python train.py --train_examples=101725 --decoder_width=256 --decoder_layers=7 --decoder_fused_qkv=false --decoder_inner_norm=true --decoder_positions="learned" --decoder_tie_embeddings=true --residual_init="none" --optimizer="normuon" --adamw_lr_other_params=0.001
Rows from block 3 of the image encoder of a small image captioner, named by matrix and row number. Rows with one number belong to one neuron. Each number is 128 + 32 x the weight over its row's rms, rounded and kept within 0 to 255. All counts start at 0. Numbers have three digits each. After the name is the row's rms in percent of the matrix's.
Before each neuron's rows are labels from the 100 images, of 14848, where the neuron reaches its highest value: "top examples" is what is common among them; "peak on" is the class under the peak. Only what is clearly more common there than usual is listed. The data: cartoon faces. In brackets: how many of the 100.
# fc1: MLP up (encoder.blocks.3.mlp.fc1.weight, 384x128), inputs 0-127
# fc2: MLP down (encoder.blocks.3.mlp.fc2.weight, 128x384, transposed), outputs 0-127

top examples: laughing (100)
peak on: skin (81)
fc1.5 136:145126194128081128128128105168128119109115128175128128176128128128128131128128128115140164128064150128141128117153092128083122000066128166128128112128128128107171128053189073189145128128190128128128107128128048128128128128135128128128128128128128113128099171194104128154128128128192128126240128126122077158128128128091128128128078134128128134079158128163178127128128103056128105093167
fc2.5 155:128128128148035128163077111134085164142128128119109128127155054128168128064043128147128137127119081072128128074128128119102107173191064128128128151134128128128066130128068128097156128102053128137128111128119128177138042128059119122111128128117128163163128128048083128121144128128070128114159144142128164077128128174084128083111128128128128128161105128128147128170153099218120140083093

top examples: laughing (57)
peak on: skin (65); hair (25)
fc1.119 108:164182131109128128136128128156054103084080161128128094163128246128128128137128128128113128128103153128070122177128110128128137128128120166128046128188128117128198128069128061150128060128128128170166145128128025128128128110128128128192128128086128128128074128128128208013128128128128128180173128128128150128128128128066128128128128137163128138119128128128184128141128128155128075128124
fc2.119 061:137128128140131128128128128158157128128128081213128128207236128128128128128066190043134104128183133062128119085189121142115128128128128184128128128149112128128122128128234128128128188126128144128110128155067116057109128050128135128088141094128128128232180120128128144128151144128108090073128138139128123173128090106128128130128128128123128128140128128131138138128205091129070128128128

top examples: top hat (61); curly hair (50)
peak on: hat (39)
fc1.356 101:145102104128112151067072128124128159128128124183155148128108143110198128113177128128127128163161095128128128128162128202079128128128094139152128071199150195134142128128128128180128069078123135128128128160128083100128128090128128130125162190145128090128172128128128138195167128128078105160000179128081143093128128128128128086128145128066128131128107125187128128128109128128128059085134
fc2.356 072:075241128128120128128170128128128128175128152128128128128106128151109128128128123128128128128144128128128088128150128128128128198162076128056128072206128084230170161092094080128079128128146084128128128172157128138128128128128128175128137140128082049128128055157128128106061113128128068128164128128124128128090128128244216128094081128141128128128072128128128128128128128128128128128128

top examples: neutral (100)
peak on: skin (94)
fc1.188 109:128128137128128107128128128128131158174128122128128152147196128128195128174124128149172128128128107128128126189128050128128089165197038128118088128153128164128128128199021090128128071128128128128128146068128128128161135218128128161128128151227178046104128128128128128051091128049134128113128113128128128128155107194173128128128128088128128140128128128128128189128128128126104143142131
fc2.188 111:128128177128116128181108109157128128128128128128128128164113115128128128082136128128128128128152128128081128128128177128128044102128128128136169128128200128106128128109063029128171128128083128184141151128113105166128076144082128128166128128128212097128128179048128109165049128176128179128128255128128128128128128128128128128065128099128133128127054185128128144180128061122128128163128

top examples: sad (60); grey face (59)
peak on: skin (84)
fc1.99 083:128128144128124128128128128152128128128128128128128138128128128146128128128128233126128128128128128128128054074232047128128128128128255128111128128128078128128052128128099181128128128128128003128128104128128000102128142128128128154128128135128117091068128144128128128128128128128128128145128128111128040128128128148128128128128128128128064094128128128128128128128111128147128128065128
fc2.99 016:215128128140128201128128128128063128143128082128061128121128128156151171128128128125128128128128128128128163128128224196128128128128187108146130128128128128128128119128128128128128165194128128128128128128043128051128128128128128128080128102162128128128128169128116128128128128128224225128024069128128128128128118128128128128128128101128128071128128197128128153128128221168128128046128

top examples: pointed hat (56); a bun (34)
peak on: hat (56); hair (42)
fc1.182 095:128128027206128160128128129154128128072128128138128128128194128128128128017105115071128128073128128128190104184060134130146128113155128128128098128128166128128165128128156093128128128104128128158168128167115128097107164165128075028131059128128061128128142128125064210128128090103128128072128115115128106128128099128128011128121128128128128160128128128128137085128128128128128114148094
fc2.182 126:128128128116128085132128128128128117109110222081166128159128096128128083095128121068088097099179101128035103149128147128160128188128128128173170066128128184128112188053149054128124204112126128178052128155119118128139076099128136153159131128128117128115128140123055128090113128128086128104128143163128128116164104128128157173128128041128166128128128174128142152128194091128128134128198

top examples: neutral (69)
peak on: clothes (42)
fc1.221 094:128128128128128074170128128096177163128061148129157126091128181077128154128110128056094069128128164128128128128098128081099188128128128128055128128118128072128128128129128120128128115059128128156201128128103193159101128084128157148041080101077128196055128216148128128128169128057064156128128128111117181086128128128065135128152167128137128128154176175126128128156128128128118128111128
fc2.221 094:117144133128079128074128128128128128128123128141128091128039128128131128128128128128128128128128128128128174135128128072135128128128128128123099128128128122079093128128128070128136128167128163198150138207128076128107128128128146169128174128088128024117163046133122128072043192128128128128128128242139128142122070128133128096101072197172128128121215128128060182128128128128128164128095

top examples: sad (95)
peak on: skin (86)
fc1.220 110:128128124138071128128111057159128128098104152128098128128128128128092104128033196134128128128128181113144172128129128128126128128098137128146134175143072128128128179124103205077067128128128045128128160128128128128145137153211128128118245128128128204128091063098137128141128137053112167132103128128179128162164128075100154103128128128080109072128206128128128168159128156128128128128128
fc2.220 096:128118128128116128128081128119128102128067106148128128040128128180128128128222123128105128178157128128128118128128089091128128110096228082128128128128128147208128128049147188115033128128198128128128075120154128114128159128047128128130122128128128128162099128128161066137128113149128114128206072128083163128124128112128151128128128169128128128128148128128095128197203193088128128103122

top examples: neutral (54); teal face (47); bald (27)
peak on: skin (85)
fc1.354 107:091128132169128111142214107086128099128228136128164049128128128128128104165128128128141128128103103096153128123128128173128097128098153128128088128128093128128128128128224128124128114129128128080131110144128018125171128128109128128158128148128128054157128128128128130128165188128144196149105101209128056024128128128128171077128128128128120127164138131092172128128068128078128122185150
fc2.354 112:128128186043111113128150128128140165201143157128093029128128128150016106128072132083128087123105128111184161164128134128128128078137128142128128128128128143128136128065128183128128112128128128122172128133090122152178232128128154128128128122068128117067128151184139128190066128128128089128128182158128106127128128109128128147165128128128128136128216194128128128128128159094102092099164

top examples: sad (100); pink face (44)
peak on: skin (70); hair (30)
fc1.6 088:128128128128128128128146116172046121110152128104128173128124145166128128137128128128155108128128154128128128157128128128095128128128183128128140128203184128078128128128128128128128128128114128129083128128128097128128069172128206128130150146128124128128128128128123069138128128029108163128153109128128105128128128027111123128128157128056128234024141108128117128105128128128128191000128
fc2.6 108:128128128096178128130116125128114128128118090056128160128128128128128139128101113139054128128155128128150128199053103128125138128128223128128046128120128082128128128128151255128182128083128075128126128128138086128128091128163135128128128128128160128109128080117089128170110150128128128128158128128128130070128157128128161081144127128081073128081255128128128128128201161126128128178148

top examples: pointed hat (35)
peak on: hat (50)
fc1.7 111:113128128106128128128128128128128109128128128118206128101128126128145128100128174095069128143105062128128122070128101112128128119128128165145128163182193128128115128128128128128128115045128128170128128128029066111133119207128045091128092128128135120113114201128115128138128140128145055128128072128128062109098128079110128122128128138099128112076103229128128128128128187246135128128094
fc2.7 079:128134191128128128128128128128177128212128163142044170128128123128128055128146128128128128173128128128128128128117096095128176121114218128150128172081128041128123128095128067103128127128125206128128128108128128128157199181128128128182128128098128128118128128128128128066128128128146056155117210089185128128255128128128128130128118173128194128128128128128128128135159124127128128128128

top examples: laughing (90)
peak on: skin (41)
fc1.358 092:154128128128066128128170150128128211090128175128128185128128128159074155021100128128128128158128128159196128162128128128128128128085128151128128128143142128106124076128128128174128128164128114128128128128204128128214141080147128128128042119171128128128128162080154174123128147112191128133166128158112128148032065128042176114128190128128128099128123111128124128081066128078155123128128
fc2.358 094:175031050128097172128128232159150242080137128090172098125128145090052086116128128128104128222128128124128117128083128128157189128128128199128128162128128128128128128150128128128143128097131159128128128161171128128128128128107128128128135128123128128128128069128026128061101128182110149118128128128130128073128128156128128128128128073128128145173083140128077113128140128128135074122109

top examples: winking (100)
peak on: skin (97)
fc1.106 127:065128128128148102128128128128128129128138128106129105143128128128164083128126128215107130098180128128128128128128128128128128128128128158141128128128129096021128128161125110128046128128128128128157184128151128128128232156068135128049093128128136090128171118128128128087128128128128174102074084128082158079128128128207081203073173165128106128128178132234124135128136084099082094172128
fc2.106 122:141107125128214128158080128128128128128128169128128118090194072128128130128139128128127128128128128130107128191128128128128048091147141128128106128127128152128128032081167146128128118147190115088027128128128128128069128128183128056128128128078231167105128128063128128128128117129128083126122018040093138183128128150135166128097128128140092118128072128128128128128139135128128128125136

top examples: winking (100)
peak on: skin (97)
fc1.18 107:061207128128128151138114146072128168110094128086128128126128109128128109128128128197058090118204071128128128128099128128092128113128103128128128128128128091128098128160128047148070128117128128128144186065128148102128165212101164123066128128136128128128128053145125128107121128154156128159144096128128128083128107161172139139128128114211087202162128183247128153128128128128106093120128
fc2.18 130:128151088037188123128073052111128128128100128128070128138128122128140150129168128139128128128128128128106119184128128090128047128196216183128073128143139146134088022128107188129138145128097128128114128134121139128051162092154128128128128128046129182055122128100166161128128128129128127128128090128066119190106128136146166118097128128098140126128128069128128128167148174128134069128113

top examples: sad (43); grey face (41); glasses (39)
peak on: skin (76)
fc1.267 081:141055037178128096128113133128128128075037128128128136101117128101217107128128156167174128159135136159128128104080109100128182128128176128136128118128128128032128128128065203128128128052156059128161128128128118141128057128168139128128128106140128128170128114128128128128128128063103108128128128193128128128128155128171128128128128128128128230128156074128095128207087150134128128128128
fc2.267 034:128128082128128128128192128128128128128128128128128128128128128128128128128128128128128128128128128128128128128128128128128128128128128255128128128128128128128128128128194193128128118128128128128128128128128128128128128128023128128128114128162128128128128128128128128203128193128128128128128128128090128128128128128128194128128128128128128128000128128000128128242128128128128128128128

top examples: smiling (48); winking (37)
peak on: skin (73)
fc1.239 097:129116030128093094132104178128128128128128134128200128172151128113128145128182167128128121128128134165173173127022200124132128128127128159128033128128128128128128138098128181165128148128100128128176117128128078128151133098128122128133128128128118128096128196128128127128130128079096140048128128128128137064087135082128128205076128128045163080130190128133079128155128078128128114133206
fc2.239 098:128128068148128128222149128128165128134128128101111063128110066158128128067121128195105117112128131128147207034128156128128128128089128128134128170128139128128120161156100128128128141103115128062128128128157128160128128082107073168150128174128091128096128164128099084071128063146143128128128131075049128128116113128089128128128128128128076128128252128075128154075128175128128128061094

top examples: neutral (87)
peak on: skin (86)
fc1.110 104:103071171128128128128128128128128153128128128128128128128128128128175160196097128135128128140128126128128125255128091128128128128188099135111128128128139132128128152126079128128158128128128128128128128128128128128128087128060128128158170180128193070091109128128227128079107128015094065173128163128128114128128128192128090128128102128128128128107202128182128201128128102128128220120128
fc2.110 100:098128210116128128128128112096168128128128157128147128128037128138063128040128128123128109111128114095128186128128128129128088128128077128128218128099158128113136122238128064157158155165128128128144128128154128151128056128164128063128128150103144103128203128128128128128128128128128123083122209128102111071110125128086128128133120128128128128180127128128128128128128046043128128214142

top examples: winking (100); teal face (38)
peak on: skin (77)
fc1.208 108:002178177128112128182128128128128146128128080116124177128186108128128128185128128111073072128175040175163128128128128120128128128128087128128128089128129101061128128129128128128054128122128139140128143128114128136128128128109128043095158178089188168114142128128146131073128158128128159128128056128082128063159107128128124144128108128087109120128178128220193159128088094128128115144104
fc2.208 119:128121128121200134125128096114109128082114128097128128051183128128128104128191128128072083077117063128086178160128128199145076053128173103113128102117128128128128128128116135099128128157128128128093128126094128119128158102147049055128128128128128133096128196074128151207128111128128071080128064128066162134128159143147140117031122132129128128157082128140100200147128135086117148092138

top examples: sad (82)
peak on: skin (40); hair (26)
fc1.140 122:176128216128079125128150128128128128212128127139082128128128128128128128128117094128128128128107128128136128128076128123176128115128143136128128106070139128148090128128128134128128128118173128128128153105155215138156166197128128113122083134128211128076100105155140098055128095073128128128177130128133093128128128048104096128128131128215128128226146225128128182218128175128152128128124
fc2.140 098:128128122128128128073042000093138157086128103062163128078128128128159128104209064128016128128128133128128137128128128128128137128128128128128123128128128104191128116128128170128128159128180128128128120128128128128128110128128115186128118128128128128067134052128168128128128128128194193128128128128128221128128179167128168128077128128128128143198185166128088128128128128128164128128102

top examples: smiling (49); orange face (44); beard (44)
peak on: skin (53); hair (44)
fc1.247 100:128128128128106128128128123128128128128128128088094128128128128110126127128128128128128128106128128202216176128135128128128094128096128128126089040128056128128128141082128116109128128159185185162197128128138128128161117096105163076162140173127128083141056071087156128134145111179128221128128128121171128128069128146199128128128044002175089177128175140128114146117128128149120128128128
fc2.247 073:128128128128123128155128187128128128158106128128128128128128128128128221133128156054144128128088128128128148128128083044152128128128153114128128152128179128181158128128128128128128108128118142182220088128128187176128128128128128128128065128128128188199118128087128128128128115169161128128128128111128096171145151196151172165143165139128255128226128128107115128128128208192128128128123

top examples: laughing (52); top hat (43)
peak on: skin (51); hat (37)
fc1.280 079:255213128128128128128128128209137128128102128163179154128128128148195128128158128128128128128107128142128128128128113139128093048128128128115128133128128081128128128110128128128128105143224128215128128057128095133154146128128128070128128128128128128128128213186085128128163128128128022128128128126128113128128128128127118128060120128128039124128119128108128169128128128128128069130191
fc2.280 009:142128149090215128128128128128128165087128143094145128128139128128128128128128128128093128168128128128128128097128128128073128128128128128054128158110128213020074078079128128210128102128128128115128128089128093197193189062128131128128128128038128095128128158129102128140128104128128128184128145048128128128058201128128074128128128188151128128128118128093056128128171128128128171128128

top examples: laughing (43); long hair (33)
peak on: skin (65)
fc1.148 096:098166128128046119144061147128128128128113128172128150117128128128128128128158128128128159128070128128128128128120181128128128078088197139215128124128120128083090128128161128140188128116128128128128128127128128128129128128128121128000128128128066128128056234128128034128128128176111128128128128131128128177178166132128225116098120128161128128159177135128167142139128128099128068128201
fc2.148 109:101128128120071145128128109103128074145137134128089128113136128103155110096146134128225128128127113073156110177115128039128128179122061073128128128121186128156128115128128128148215129128145128110128121165171160128071124128128128071238051128090133128187164183134128161128128128131155128128128118111128139107049128128048155128099128128114157133128166018128114128128128128128128124128122

top examples: crown (53)
peak on: hat (40); hair (29)
fc1.199 098:128128170072110078000100106128171143128128128191128180117128126175128128128128154128128118128087182105148128128117119128128143160113159157128176086155164122128128150121128128151176137150176118145094128128128200128153128128070128126128152118084056128128207128128128109128128035128140128062128128119197128128128128128128134128131128128058091222128128078085128128125128128089079128128152
fc2.199 085:118128127175131128120131155128128127128128128172128139144144128132110152128086128128171128128128128128128128124064139128128128128181128188073128128091128128103128121128096202128128059123128137128156128149128128050087128128122128108128128128239143128160128128189128128128154160128157101067150128163060128128089033128053070112128085086125124171062117128088128128047077128128230163128168

top examples: smiling (41)
peak on: skin (41)
fc1.163 099:128102128157128078180128125128139128128128152118217127014087130128129128128128086128177118128128128120128167128128105128128139123128156205128103128161119128076128128128128128075128076128115080128128162111164128189128128086199128128097140163128128128098128191128128058128115088128128128209114146064128114128112086189050128109128128128128105128194143154002128128128128086123155128128128
fc2.163 084:208128128128128128034128204128128104116141128059083057128148128128128128043128128133128154128128128128116128113128128128128128128084206128128130163128117128085129128055128090128128091128140128128203128061119128120128166128130128128128128205128160163128121095128128191128176069218120097124128128128133111128128123128128192128087195128095128139128118128192051128128178178128084128128136

top examples: pointed hat (63)
peak on: hat (60)
fc1.144 090:181128128128128161128152071128128133181096193130208128128169149128149050124128128128145128128128128128128128075128128120128147066195128167112128076128128128128128128183128128111190107128188095197128128169128128144132127114128118062128128128108128167118171062118128128101128128128055128124128128018113146174184128128128131128107128110128052161140131128128111148154254128148128098098128
fc2.144 061:219128116128128128128128128128128128204128073148179083107128145160103126081128128128118154049128128148221189118128128128065128128068092166220144089128128128128128128151128192154128204109230128094059092128128128121128128128128128144128128128074128128128128128128128077128128154128031128128154128128135128113128128128128128179107165144158179148128128128128128128128095065091128114182128

top examples: neutral (34)
peak on: skin (38)
fc1.228 101:128128111128128128128128078128185128128163153099128128128128128128181077128128144128128128132201128183128094128128128071128128128128128063128128128128110128034128074128128192133209118128157058128128107123101091054128144131190136128171144083135157128075090128128128131128128128125128119128128128128077079175128143128128128128210128118170038132128152127155073146128128037159128128130234
fc2.228 105:142158221128128118128166075164128172128128128110051064160128160128128184128128110101128128156128128128173173074165137132140135128128111128166104128203171151170128074128128128118128128128128128128142146017128148137118113097175185137128128176128209178128128128128128128071060127128101128128128128127128041171124128128128140130128158071156120087108156167117049128101174128167127128181128

top examples: top hat (75)
peak on: hat (93)
fc1.321 082:128163048128128147128135104128128131122128128079180081128163162101104128146118151068060128172128112091130119194106128128128094128173128128046128133128066128255132153128128128166106172128115105128161128128128128128191146107128128139136128138128128080128128164128128095128128095083212093178128128128128128142128128129199184128128033128128128128128128128150128128210128128206128100099128
fc2.321 096:128185125153141181105078130072128065128166128104128088128128128156128143128207146128032164143128175128211092134128161165128077128179145118128154128128128140128128109138128067064059221162128111094099160128120128062154127128128128128128128140128102128132065112128202128128128128128189092128092128147193219108176095128162128128128128128128128151128128082108112128168128098148153119132128

top examples: top hat (97)
peak on: hat (93)
fc1.209 110:128128069193128103125152093128101198128128128128128128164128128128128044128128162128148128061128128079102128088173155128098128128128056141128255128107128130128128106128128077147210128071101102063156091128128097159128090119128128059128128159070128128128105148128156225104128145130153093157128189128128114128128128177128128101114151128087128168128146128128172165154128128123128128088141
fc2.209 131:128169118128091128103078061175103148128163128119105179134131128176150128128128180128181128128128124128163136106128142128062113151113128196103105090179141111046128127128151128052118128072104128218128177128188128128128128135130190128128053128068177128128080128150128187196128075128148062225128128142101128128114128128101104128115128128190128128090128117128147128141099128131137078113120

top examples: sad (100); pink face (33)
peak on: skin (79)
fc1.259 111:128128128148123167140149086108156095128128128134128128128128176128128112175128128128116219135128157128185128178090128093181253123177233128106128128128128128128128128128128128128128128128128128128086132106128128126128037155100184128128128128201154193143140211128149134183128128085128128128099128128128077057128128114128111128128128114128128187040128128112128180106128093128181082086128
fc2.259 125:144145047103104165143128102119128147128101128128127164128062128128082128169128128128044086128128128130134052128148128155121151128149198141128128128128128134138153172128239128041118194128128126128128128094081130128168150046200131110128135128128109128128186128135128132160128102147128128135187073128129129121118148128052151128170128128119065111128207163128128128101147165128040137128115

top examples: laughing (55); beard (48); top hat (45)
peak on: hair (41); hat (36)
fc1.186 102:128066066128073128128128128204128128151080128128134110128128176128097128128177156144136167128105128128128171128128058128128124093087128217128168128128152182128128128110128128111084128128125128128128128128218103128092128043185128019128128128112128128128128211154128155125128128071084128128128154128089128113045128139128104128128149128128128181128094168069128199128067121128111138128181
fc2.186 085:079186136128138067043087128128128128128102128143099071122146128089128128103128128128145083076096128128163128128128066128128134128128128128168128208124119128105128022141188128128128095128133141172128082116166128128179128128041128128128172128136124128128128128128167128198128128128128025170128128069128152128128004128128128128128128128128128164128114104077128128128128138128138128042154

top examples: neutral (96)
peak on: skin (85)
fc1.345 100:076128128128128145128128085128128118180128092128178104129128128135171128136078128128128132128074128114146128101199128097160000128128085126128128136127139141155128104128139099113084065123128153128128088128096128128128128186093128128129172176150149060127203069128128128104142128123128136128120117192128098128153096128069087128128128128246128128214128128128221164150133128128176157128128
fc2.345 118:128128128128128128158128128128101153128125128155128078128128128092079128135116128122070128150151139118155096128128127151105095118128093044075162146162128134128128156104128139066125128128063128128128095089128126180118149080128111151255118128128128176128094216161075128128128087128128181128139183128128074117128128149115128109073128115128049104197128128128151128128144128128040069034128

top examples: neutral (45); long hair (37)
peak on: hair (47)
fc1.236 088:094197128165128172128128071168102104089128106144022192128128089128196175128166059128117183128227138128128128128128128128128128128128128171128154128111151128128128128128100100128128101128094172105128124128128182091128094128164071128128083128128105136148128128200128141128205172128128128088110128058128071091168128128128128128083128128094128111128114120096128212095128128128128074128206
fc2.236 067:080123128128128183100011128081061107128128149128187128128136128128157128112076128137128128128128128165198068128126128082128128128184128128128219128128128107128060128128128128058128128128128064079128128128128128128128128128128128089113128128176140053188128128128036134142140128128128092094128114128104128158139128088128128129128065128128131132029143116200128170128128128128128128049097

top examples: a bun (66)
peak on: hair (64)
fc1.244 121:128141128131051129076128132108128161217069128116128128128166152169128128184128128034074128128089128068058128128100113088128128192128128128128128126128128159128196128128128159128128199128128128128128128128135159128144152128102103000135078128128128128146071128120128114128077128128170128128173063155128128144128151164128060128058128091128112128096128121179163137128062128128128128128124
fc2.244 101:128128128097128128128128158128128128128128128161126128128187068128169128128128129128156161031059128090128154129128094068128181128069128080128129119128141143128082128201238128128155128128128128128109128196128122128128166134082128079128128222128128128142128128128128128128151160036128128128175132128128128128128104128158111147100113140100240156128202128173128211128141128142128128080140

top examples: crown (100); long hair (36)
peak on: hat (28)
fc1.39 101:101190128152128231128128128128128128171128117091128128142102168130148128128113128200071128161128128128173128128152151154128128111126116128128134088182157175128128164089189128074128138013128206128147128124066128128129128128107063128128128156128128159138183074062104128159128128174128128128088188128082128109202128128128128066108114128128086128128160128149128096150128188068128082119081
fc2.39 135:128128128127117134128238051129128128053093123128146088112198128128128195128071128128128128128128110128088128102128128118060042128147128128074132128145179047128128128077128111131103163137184069086199101150128182123108128119128128128128139154137128085128204128166146153128128128120195099125153128128128125159127088151123128165128077128128054128128137132071134128096128057151164128112128

top examples: winking (35); sunglasses (35)
peak on: skin (73)
fc1.14 102:120151128128128078128079128128128128128128171175184046128134076126128128069128058132166128085128125135175133128200128092128125128128128153128091171143101094128188159162128169128165128128082128122190149106128134128128128128128128121178128128128105128128093153128128079128128191155128116063137043176128128128128128181128107128093127139142099128128128017128128122243058079128128128128075
fc2.14 096:128128128164128128128153117099128128128166122169128126128128255128142128117128128165160128128021074128129128163037128174128077128128128128128128128128211128177128134128139128128128149128169128096128128128128023163128128128171128128203108074128128128128130094155102128128128105074128172128089128160128012080160128128128146103128128128128128128128112116128119113128190128173128092093128

top examples: a bun (63)
peak on: hair (82)
fc1.83 125:173096128191128128128128128182128211164128088128128102136128171128128132101117128128102165128170112086128139128128131191115183128164187128128128128084166128128094068212171095128058128127089128128161128128128085128128158128211079042128086128128120128106160132128128204128133128128082128145128128128244128088158145084075130123074128128128083128128128073173128157128129169128128128140128
fc2.83 144:128085128165097149128147128128091128036128139143067128073147039119128128128084058128121128145128100192126070119101128129128128059128166128176203128152128138128128118128187089140141128128128128128116158169078162169183128155084128128116128128128111128166121060102107128049128137093128128097056173069162128118103102132128128128111154125159128090128072123128128168075128128088128128128221

top examples: top hat (92)
peak on: hat (51)
fc1.382 102:128128128214162041138128155128128187128116107120091045128128076128128064128155104133192128128174147128128128120128122175103191080151128124128128128123132128094128086181128128128127117061128128128128126153018128080117140128133180128128088128128127128128032140128128128128128128077128106128113255087093116128128128162128128107128128101128128128128208128128128129167124128128119081128128
fc2.382 115:128198128128128128128128081128087187147128070128128161128087128148209128128101137128128128128208128128128128128128213128128128130128206194128128128208128092064187128131128153066136139128144128141181141128194153147124171125140128128128168128128128128087128189132128128100053097128206128130128175122128128177089128141079127128171128086164128148128182098128110128142128212136148072128128

top examples: pointed hat (45); top hat (37); long hair (34)
peak on: hat (55)
fc1.357 098:128185207128128128126109103128128128128147128128128128117048184150087145072128101128191110203128252128128128199128089128128128128128128204128152128128128128128128076128128123077173081141128128111128095163128064128128128128128128128125128128128118128107094128125128128066128159113121113128128167128100160197185128128128201128069162128051128202128157128079089128128128122128080177128128
fc2.357 084:128149082128083128128022128128074128041117128160094128096107128173128009196119134128128128128045128128128179128128177128128128128128127121058110133134101128128134029128120128166128128128128128128128128128128088128179128128128205128143128079128128128128125148247128128128128128128129128128128166128134128060128067128131128134128128128039128128149128087085120144128128159118128128128110

top examples: winking (41)
peak on: clothes (27)
fc1.8 108:127126130128128128128128096128128170128128128128128128111139135128128255128128128128128093130151080128184131128128128128128128128255128168128122128252159128064119128128128128128105128103087128128216240177094128128128128128128128080128128087030113128128155128182128128106134080128128128098117128128167128128128128119128128102128168128128128128128128141128171128128128128128180196128152
fc2.8 101:122128128128059128061128128128123128154128199128108128128128128128134128133128152108128031065144128154128128128128128155156128128121128128098128128128128128128128128128128149128128128167122128128067128128098128128074128078128132096128120128113163128131128128128174147048181128065068146128155177128128128255128183154233128128147096128128184154128153128128153126128109032208128082117128

top examples: a bun (77)
peak on: hair (83)
fc1.53 111:128128128128128200070194103160128128128128113144128187128128195165128128128074135112097128093128128138114099128038128154128129173184115179058128128136159126128134088198098080207128128128128166128128098128127128128128128178128109026128063096128103128128128030128128174090128099128130170128113128128060128128122128130047073123128129139190128128110128108128128128075101154128109128128148
fc2.53 118:128128180117071128128135255128142128204151128178156164146128099141114128222128107137101128128143128128128067128128115123128207081128154128078128101128103128128139128128199128140195128128094154128128079128104128128142128138088128128128133128103128128152128096128138169115103128128051128128128184110128128128108128098161128128128193107128128123054128128128128131069134049089153128146199